Rows from block 3 of a small multi-label image tagger, named by matrix and row number. Rows with one number within an expert belong to one neuron, the router's apart. Each number is 128 + 32 x the weight over its row's rms, rounded and kept within 0 to 255. All counts start at 0. Numbers have three digits each.
After each expert's rows are labels from the 100 images, of 14976, where the router gives the expert most weight on average: "lies over" is the class under the peak. Only what is clearly more common there than usual is listed. The data: drawn human figures in many poses.
# router: router (model.blocks.3.mlp.router.weight, 16x160), inputs 80-159
# up: expert up (model.blocks.3.mlp.up, 16x160x160), inputs 80-159
# down: expert down (model.blocks.3.mlp.down, 16x160x160, transposed), outputs 80-159

# expert 1
router.1:140108142096167133113097119186184094130152122161117158148148164167145162131106127158140086169139107132127161049119174138120181089117076075133080154102142134151134127086069124145203078153172148113085127151127161073165102086179152105130142166
up.0:166201139102156107123089143155149161137113117166148145130110136184108126137053098133157112141094093083172143100093148137097132106115175124090198141103147060069154101151147116144101159095113105051166101152141150172016125116085086142074089138
down.0:155078182156130120111104183126183142109160107124119126100107132157186127099115138125127110119112113118112159101137108068145123102190070115121106156139093088080135186116143181119126110127077178113110123072112153189102090176170142155142106124
lies over: arm

# expert 12
router.12:131147060153118117125109126093123141143162092099118149098104130140050120143166098106145150130092130091082090117117089093203108188164123158167135078198141104094093161150166119112120203157089086126177115108103118121079148132114081156160066101
up.0:159149154124120033089115153141169100096121139154182029165074148183127156162131136149148150147101121074117130124070162160121118071136125155134157157141119116156126094168148118106145151132089111101112177150047150070050111173170105171130126103
down.0:119144136113137172079080128125156145107169108088151128139118069118159036157103101110132098122127128086119119155144121083197161076158106135139136122162056155114125155072123122132114042176145152167123076073087158154145158168160134151142127109
lies over: torso

# expert 15
router.15:120104135102205148147118090103116103185134168156133124164130057053179073130176082135107126123129193156134155102164102115130107096132092176156137079122161127196128149075069114104158100125191120136172116136165121102168157071130168113175127178
up.0:118130164158102105124184099139133118164034149067152136152176112127132133112150143136055160136084143139108147171143111119079146145156109019157142137111138088111145129136120101142107100167127066147076192148177103131109132144157190089152152130
down.0:115136152102123145109161158166101127134107149087166171112127096124183153133154098083095176083149125171147130173089167146083153111153121056186115118090060077184158113123167120096122116134162123115148120158102128118103131149134142118103123138
lies over: head

# expert 0
router.0:154121109113108096134161187145103133112112156131143094118102159183131174070131159104142208129084115132122127181151140135047138172122121147143153107092176097126111148123160123170070159142131088121131049150135100108131128143157100141134200128
up.0:123119110139175234147105083099132164094140160109119140176149105143131179128145201121104114136111174154132060109148072169125180126116160136136065140105121131059184111157138140132127071098190166114128123160130070142120128119111103162126102137
down.0:145104148109170136106133090131134159120130130129092140153203137133141138078104141142110164150117174100119081073094132126115058097216180124164093094134171151119109147095169126083110090136089109126162164102062117141168184177108133051097136164
lies over: leg

# expert 3
router.3:153118209077098133091058132108174174114075115176120148120114126139111155168098136123132136093143109128139163189086119156118137100142178147060133090166127134072083120158190138133108140098051134139162206107157079160126121110192134091154172143
up.0:120104114178079187123100124118125128173253089117186138119148101113128110191146103121126127134119156122101147119138079080116113197147112143120135165113080148143129089076082117187081144127145140133062118121140179122130176127127137156161146148
down.0:142103146078115140136111098136153083148172111162175136135137117163130152120154107142104159178168109107098174108158121111078171124149189110128131142128148096170121126123159099128153144130120095144130194152125073082146130090127098085093173127
lies over: torso; arm

# expert 5
router.5:069099124145090143148096120114154141152146134078115131071161135070140098143133094158132084173144149147177135100121125107140133096156102148140115185171145088108145133101064124178105121128199193175123081086137128173140164145070099151134097124
up.0:115161138156078066124159132199098110120183095180107134108099133134139123162084139081133124092146126158086155150135128137087143173120126073172131143098105105174175129098138120189156115148137140141164179152096120168184071151143065095195111091
down.0:138145165104088136127141163142115116140122126130050189120143163076149173095088164128113055107108154151161105047094131130093116144102169120118108124132128101102147140114107147169158163132087120172133133100165138113112116139101073140198107139
lies over: torso

# expert 2
router.2:084099143113156129141141112134154078131126133140066192131091125086108079164143083134112044165125135129099129070118144097113149075117142138139102152126151111156140106134066098157203100188136128169136106114103178044179139176091134155133113165
up.0:145113176089139178130134073175100143095122093110139099118127171142114102177148162139075121111124103159145073124216089109094135141120139121117159120069140104097133099138049130130117162064127133100138184180149138138082058171083118122157191139
down.0:159134174110098132124085121117152149084170098120141153124138136097087099082103147151104088168131154120135122096161141048147130150061167094141173161095119075110136098126037150187151141093116114125162135082100156122095107157077112137156126107
lies over: arm